From a checkpoint of a small image embedding model: 14500 steps.
Rows from block 4 of a small image embedding model, named by matrix and row number. Rows with one number belong to one channel. Each number is 50 + 12 x the weight over its row's rms, rounded and kept within 0 to 99. All counts start at 0.
After each channel's rows are labels from the 100 images, of 14976, where the channel reaches its highest value: "top examples" is what is common among them. Only what is clearly more common there than usual is listed. The data: larger renderings of crowded toy scenes.
# c3: 3x3 conv (model.blocks.4.c3.weight, 192x192x3x3, each kernel summed), inputs 0-95
# c1: pointwise conv (model.blocks.4.c1.weight, 192x192x1x1), inputs 0-95

c3.11:48 46 64 47 37 41 44 43 34 47 27 34 42 36 37 56 61 49 48 53 70 57 39 51 54 56 41 59 46 45 38 39 49 36 50 27 64 59 38 63 53 71 60 63 49 47 56 59 37 46 35 45 50 56 34 56 32 57 49 30 54 37 63 17 33 40 48 41 45 31 22 38 63 52 44 55 49 50 51 42 50 55 23 57 61 29 39 52 50 39 33 53 31 26 43 40
c1.11:50 13 66 46 58 61 41 42 37 49 39 55 34 42 56 41 57 47 59 44 44 46 45 41 45 46 22 38 41 40 31 59 29 50 43 18 62 59 38 33 58 68 52 63 29 49 58 60 54 25 49 37 52 49 51 45 41 38 51 20 36 32 58 45 47 34 51 33 49 40 31 43 51 69 63 46 64 40 35 29 53 55 40 54 55 29 46 53 64 54 51 57 34 20 34 68
top examples: light from the left

c3.123:31 48 64 59 48 51 46 41 41 55 39 28 48 61 54 48 38 51 40 54 58 59 47 53 61 85 45 43 58 39 37 41 37 61 65 52 32 70 73 44 52 34 51 45 30 50 45 67 64 47 46 36 31 52 37 74 33 63 56 31 59 49 53 46 58 43 45 31 67 52 42 63 37 64 52 52 52 56 65 39 47 48 55 53 40 37 65 39 46 52 51 32 42 45 55 65
c1.123:39 55 48 56 44 48 32 56 34 52 38 53 47 31 36 48 51 49 63 58 33 51 55 56 65 60 47 37 37 54 58 67 57 61 58 68 47 32 35 56 52 48 43 33 39 71 32 58 44 50 33 50 67 31 37 55 55 23 30 53 75 42 38 50 38 54 24 50 22 45 35 56 43 50 58 59 37 55 26 60 64 35 44 57 61 69 56 51 55 60 56 28 20 33 33 65
top examples: count: six

c3.10:28 20 60 57 58 42 52 25 58 31 38 46 53 56 74 23 48 44 36 49 51 45 61 45 51 26 39 31 44 41 42 50 45 52 51 42 41 59 62 58 54 52 54 41 28 56 42 40 29 34 52 45 42 49 56 50 33 62 66 42 40 50 59 52 59 34 72 45 41 62 51 32 57 63 36 25 31 47 61 54 38 56 58 67 20 41 51 65 55 35 43 41 60 51 43 52
c1.10:44 39 55 65 55 42 39 22 53 45 53 28 53 52 48 40 45 56 21 48 41 44 57 39 49 48 30 49 46 27 47 29 49 14 54 51 21 58 55 50 56 44 33 48 25 33 52 46 37 54 44 43 31 51 50 53 65 68 45 50 41 31 42 42 35 38 49 44 31 55 45 51 42 60 38 22 36 52 52 54 47 48 42 71 49 43 44 39 35 32 50 52 50 52 33 51
top examples: count: six

c3.27:44 39 37 51 51 28 44 49 23 46 24 46 20 39 34 60 61 52 46 52 58 55 44 45 55 56 69 38 70 45 33 50 77 37 59 32 51 49 33 51 49 61 47 57 69 51 42 53 55 58 38 46 43 39 70 45 45 66 49 26 53 57 34 47 65 55 58 47 52 42 28 41 53 27 60 56 80 60 60 31 42 47 42 23 58 43 34 53 36 61 46 40 25 53 40 47
c1.27:40 34 26 74 41 27 41 35 26 59 28 59 25 43 36 61 51 55 35 46 72 62 33 46 65 71 43 49 57 42 55 57 42 38 47 43 38 49 44 58 46 38 55 60 50 53 45 47 57 56 33 44 34 43 54 62 49 65 45 45 44 53 54 32 43 66 52 38 64 42 25 45 24 36 50 55 59 72 69 54 38 51 59 56 64 42 39 32 35 39 39 68 39 56 61 32
top examples: light from behind the scene; ladder

c3.146:28 35 57 40 39 34 50 39 61 58 64 32 64 66 64 40 56 33 39 33 50 59 46 43 54 36 54 44 41 29 37 51 40 43 53 37 39 54 83 68 36 51 58 63 40 48 50 40 33 39 68 37 52 57 58 52 65 63 34 37 43 49 66 45 25 38 54 50 51 57 56 31 54 47 37 40 32 53 62 37 20 50 43 65 44 45 63 55 66 33 38 39 48 47 28 66
c1.146:38 33 51 53 69 49 38 58 41 47 62 51 40 49 37 26 63 40 47 27 45 50 55 36 46 51 53 35 47 58 21 68 40 47 43 43 51 36 54 56 25 51 49 55 56 58 33 42 25 39 52 63 49 49 47 35 67 30 34 64 46 54 43 60 41 29 50 68 31 45 36 43 44 43 52 48 46 38 26 55 42 47 49 52 38 57 50 61 68 58 57 55 25 47 09 59
top examples: count: six

c3.14:37 43 39 65 58 34 44 38 49 36 54 57 57 50 46 37 44 50 36 53 53 46 56 53 65 42 41 50 42 40 41 31 37 40 45 26 45 47 54 41 47 45 64 45 36 39 50 55 38 45 52 35 27 35 36 42 40 61 50 33 29 46 39 34 57 41 54 36 54 53 45 26 51 60 31 45 64 53 69 39 60 48 45 46 50 18 67 43 58 34 36 58 68 59 51 42
c1.14:39 41 48 49 46 51 56 40 40 42 51 62 48 45 48 45 53 53 46 38 47 54 61 43 50 27 51 58 44 25 28 30 24 43 28 40 45 45 46 44 39 36 48 38 29 44 59 22 33 45 41 34 39 35 48 41 56 49 53 44 27 42 52 38 22 44 56 55 50 57 41 28 52 34 41 51 47 31 41 32 31 48 30 50 49 31 40 37 45 34 57 37 43 46 42 51
top examples: count: six

c3.136:45 51 45 57 61 56 51 17 52 45 60 78 50 50 54 54 58 42 52 31 42 37 44 48 34 51 37 38 44 32 58 64 26 50 44 48 32 45 54 70 59 37 52 57 45 33 53 53 24 59 58 43 60 44 42 50 37 47 40 52 30 62 68 69 57 62 59 52 37 50 48 39 56 75 30 44 57 49 31 38 58 77 38 78 58 47 53 46 43 35 60 49 59 52 55 47
c1.136:36 48 42 58 43 54 50 56 12 48 25 42 20 31 35 54 62 54 47 37 48 60 51 52 46 57 40 53 20 46 43 49 41 45 52 57 44 60 31 62 32 46 57 53 53 58 32 52 44 66 42 51 62 38 37 52 45 37 25 62 47 54 54 51 44 45 30 53 31 40 18 45 31 36 57 48 30 42 29 40 59 51 27 53 48 58 21 49 51 53 53 60 26 26 40 42
top examples: light from the left

c3.52:39 43 51 57 57 52 46 33 66 41 60 67 54 44 63 65 85 53 56 51 66 62 55 71 55 44 48 66 60 30 62 51 47 49 68 36 52 38 43 68 59 75 57 50 34 38 65 23 51 52 59 31 54 51 44 45 45 47 56 44 37 55 55 40 48 48 62 49 41 53 59 44 67 74 37 61 66 73 31 36 63 49 42 79 64 49 52 49 60 30 42 67 61 51 60 60
c1.52:51 43 61 62 55 56 43 52 27 53 55 54 41 28 49 27 43 44 57 66 69 50 64 49 38 48 31 27 63 53 42 61 51 52 59 43 50 45 34 62 55 75 42 21 45 52 58 45 44 55 14 55 61 45 42 80 58 46 32 44 60 58 47 51 32 43 46 37 37 42 22 61 50 73 61 58 49 49 33 48 44 31 52 48 52 62 33 46 61 52 49 54 25 31 36 65
top examples: light from the left

c3.69:40 47 53 48 35 51 45 49 38 50 42 61 50 50 36 35 34 43 58 21 49 53 24 35 43 41 58 51 29 53 29 62 51 43 53 61 35 37 51 52 42 18 41 47 36 74 41 47 47 44 38 54 53 67 73 41 38 37 41 56 50 26 51 59 60 36 47 37 35 51 45 33 36 45 68 59 50 35 35 40 65 60 36 46 52 63 46 74 37 56 52 58 30 40 23 44
c1.69:32 33 36 58 50 45 54 30 38 43 57 54 55 63 64 41 45 57 47 43 47 47 24 44 59 51 40 51 41 44 30 51 38 39 45 37 45 54 59 58 53 38 51 49 35 35 50 34 54 41 32 32 44 57 54 48 29 54 41 50 36 27 57 53 33 42 59 39 46 58 48 35 56 40 35 37 54 26 40 46 65 68 40 47 38 42 49 49 52 42 67 40 49 47 44 29
top examples: light from the left

c3.98:48 25 57 66 49 43 43 33 36 57 51 59 61 41 39 50 37 53 62 47 33 26 43 46 70 36 51 48 65 33 53 46 44 51 47 18 33 55 62 31 47 57 56 42 38 59 66 73 44 56 49 59 50 47 62 49 16 73 36 38 52 29 50 62 44 46 48 62 42 58 37 29 38 58 47 36 63 35 82 58 41 46 58 48 29 34 65 64 45 61 34 38 43 72 38 56
c1.98:63 27 45 49 39 22 37 48 49 49 53 55 54 59 29 52 50 43 60 42 56 53 50 32 44 30 45 28 54 29 38 50 59 31 51 39 24 39 53 51 40 65 41 44 46 39 59 43 35 34 56 62 58 37 35 56 59 44 41 50 61 29 48 47 44 35 50 57 38 42 34 43 35 66 41 47 30 43 47 46 53 51 42 67 50 27 52 65 17 65 39 44 34 45 28 52
top examples: count: six

c3.3:47 51 39 52 44 47 46 23 61 35 57 38 50 53 48 48 44 48 25 43 37 44 73 33 57 53 72 57 75 28 66 27 57 32 53 46 34 48 56 49 51 50 64 42 33 34 47 64 58 67 64 39 39 57 67 47 42 59 64 45 31 44 72 46 49 66 58 51 53 47 47 43 42 57 25 36 54 54 78 56 56 54 57 61 43 51 67 40 50 25 41 58 50 47 47 43
c1.3:48 53 31 48 49 40 48 31 54 47 56 40 42 38 43 61 55 48 29 52 42 50 54 45 48 30 59 46 77 33 54 18 44 47 29 41 41 60 53 54 48 45 46 60 43 12 52 57 62 52 58 36 33 52 47 47 42 64 41 51 29 63 69 40 45 49 68 47 58 36 39 42 56 46 23 41 51 50 48 49 38 54 45 64 34 45 60 20 60 30 23 34 52 57 56 44
top examples: count: six

c3.103:48 27 73 87 66 49 36 45 17 54 54 52 38 36 34 24 45 69 58 37 51 57 33 69 61 41 55 55 53 45 38 54 72 40 59 35 49 39 58 67 50 61 38 33 42 37 62 50 70 71 36 45 55 63 51 47 32 60 35 60 61 54 32 42 65 38 35 55 66 67 35 38 42 43 50 46 55 52 65 44 31 57 60 63 36 41 60 49 59 58 28 51 44 57 53 67
c1.103:44 48 40 75 56 36 32 34 33 45 52 55 40 39 54 43 56 65 39 72 63 62 48 40 69 40 66 77 70 35 56 57 57 31 53 45 55 48 53 68 53 57 34 43 52 49 52 57 49 62 46 57 46 48 30 69 37 68 50 63 24 75 36 35 56 45 65 61 38 54 34 29 47 45 34 40 39 76 75 48 50 53 66 63 52 42 56 37 67 33 45 56 46 56 59 36
top examples: umbrella; mushroom

c3.77:38 45 56 62 60 35 39 38 55 50 49 32 59 52 58 41 30 42 26 50 52 38 54 56 56 43 45 39 62 36 46 34 51 30 46 35 47 63 60 40 57 54 63 37 30 34 55 49 44 54 56 36 33 40 57 55 33 51 57 39 39 42 42 31 58 57 63 40 62 68 50 55 54 68 33 39 54 25 70 68 37 56 44 53 26 39 53 48 53 43 36 54 57 54 53 37
c1.77:38 24 47 64 57 45 33 46 47 54 45 34 54 52 41 37 39 36 36 32 34 43 34 37 41 27 35 36 60 49 18 38 58 41 58 37 34 55 58 57 57 46 43 32 45 38 49 31 41 50 34 45 43 43 57 36 50 49 45 37 47 28 45 41 53 41 33 45 49 58 43 29 42 48 44 50 43 44 59 49 38 51 53 57 37 27 55 50 49 34 33 44 42 33 49 55
top examples: count: six

c3.138:28 59 64 54 40 53 51 34 29 39 51 23 44 63 58 58 38 87 33 41 45 58 60 31 53 64 59 70 29 43 56 24 58 46 39 53 23 50 64 49 45 37 46 55 47 51 30 36 36 71 37 55 33 49 52 49 58 51 39 55 40 66 46 36 33 50 45 45 45 66 41 37 52 48 45 37 46 36 53 60 69 52 57 32 28 53 56 48 42 34 52 51 43 43 20 69
c1.138:41 57 49 61 37 50 33 41 27 53 43 28 31 46 45 61 51 59 38 43 35 36 31 47 40 56 61 46 25 55 55 28 68 41 37 51 51 38 55 39 50 55 49 51 47 51 69 51 57 33 45 44 40 60 35 41 53 55 30 42 46 45 27 36 55 72 32 18 57 54 39 51 31 46 53 21 59 52 49 51 57 41 59 46 50 59 42 50 52 39 37 42 41 39 48 30
top examples: umbrella

c3.31:59 47 41 62 42 40 49 41 56 62 60 45 74 59 43 50 35 57 34 52 47 42 51 56 46 28 26 51 30 39 61 27 34 29 58 46 35 63 69 51 49 59 51 48 30 58 65 61 20 43 41 45 29 32 39 43 54 56 62 37 36 44 41 39 62 60 53 63 48 79 60 47 44 76 29 58 41 38 52 56 48 58 50 66 38 44 66 61 45 33 30 62 63 67 39 59
c1.31:56 40 57 50 43 56 40 37 63 43 55 58 64 61 37 37 43 60 44 44 33 51 30 47 52 23 47 46 32 33 41 45 32 31 49 44 47 54 50 24 38 55 60 44 40 58 54 57 22 48 42 47 57 51 57 33 37 57 40 35 22 17 53 60 58 46 42 43 45 65 58 42 51 61 48 40 50 43 41 30 47 79 48 34 32 45 60 73 46 44 59 61 47 52 29 52
top examples: light from the left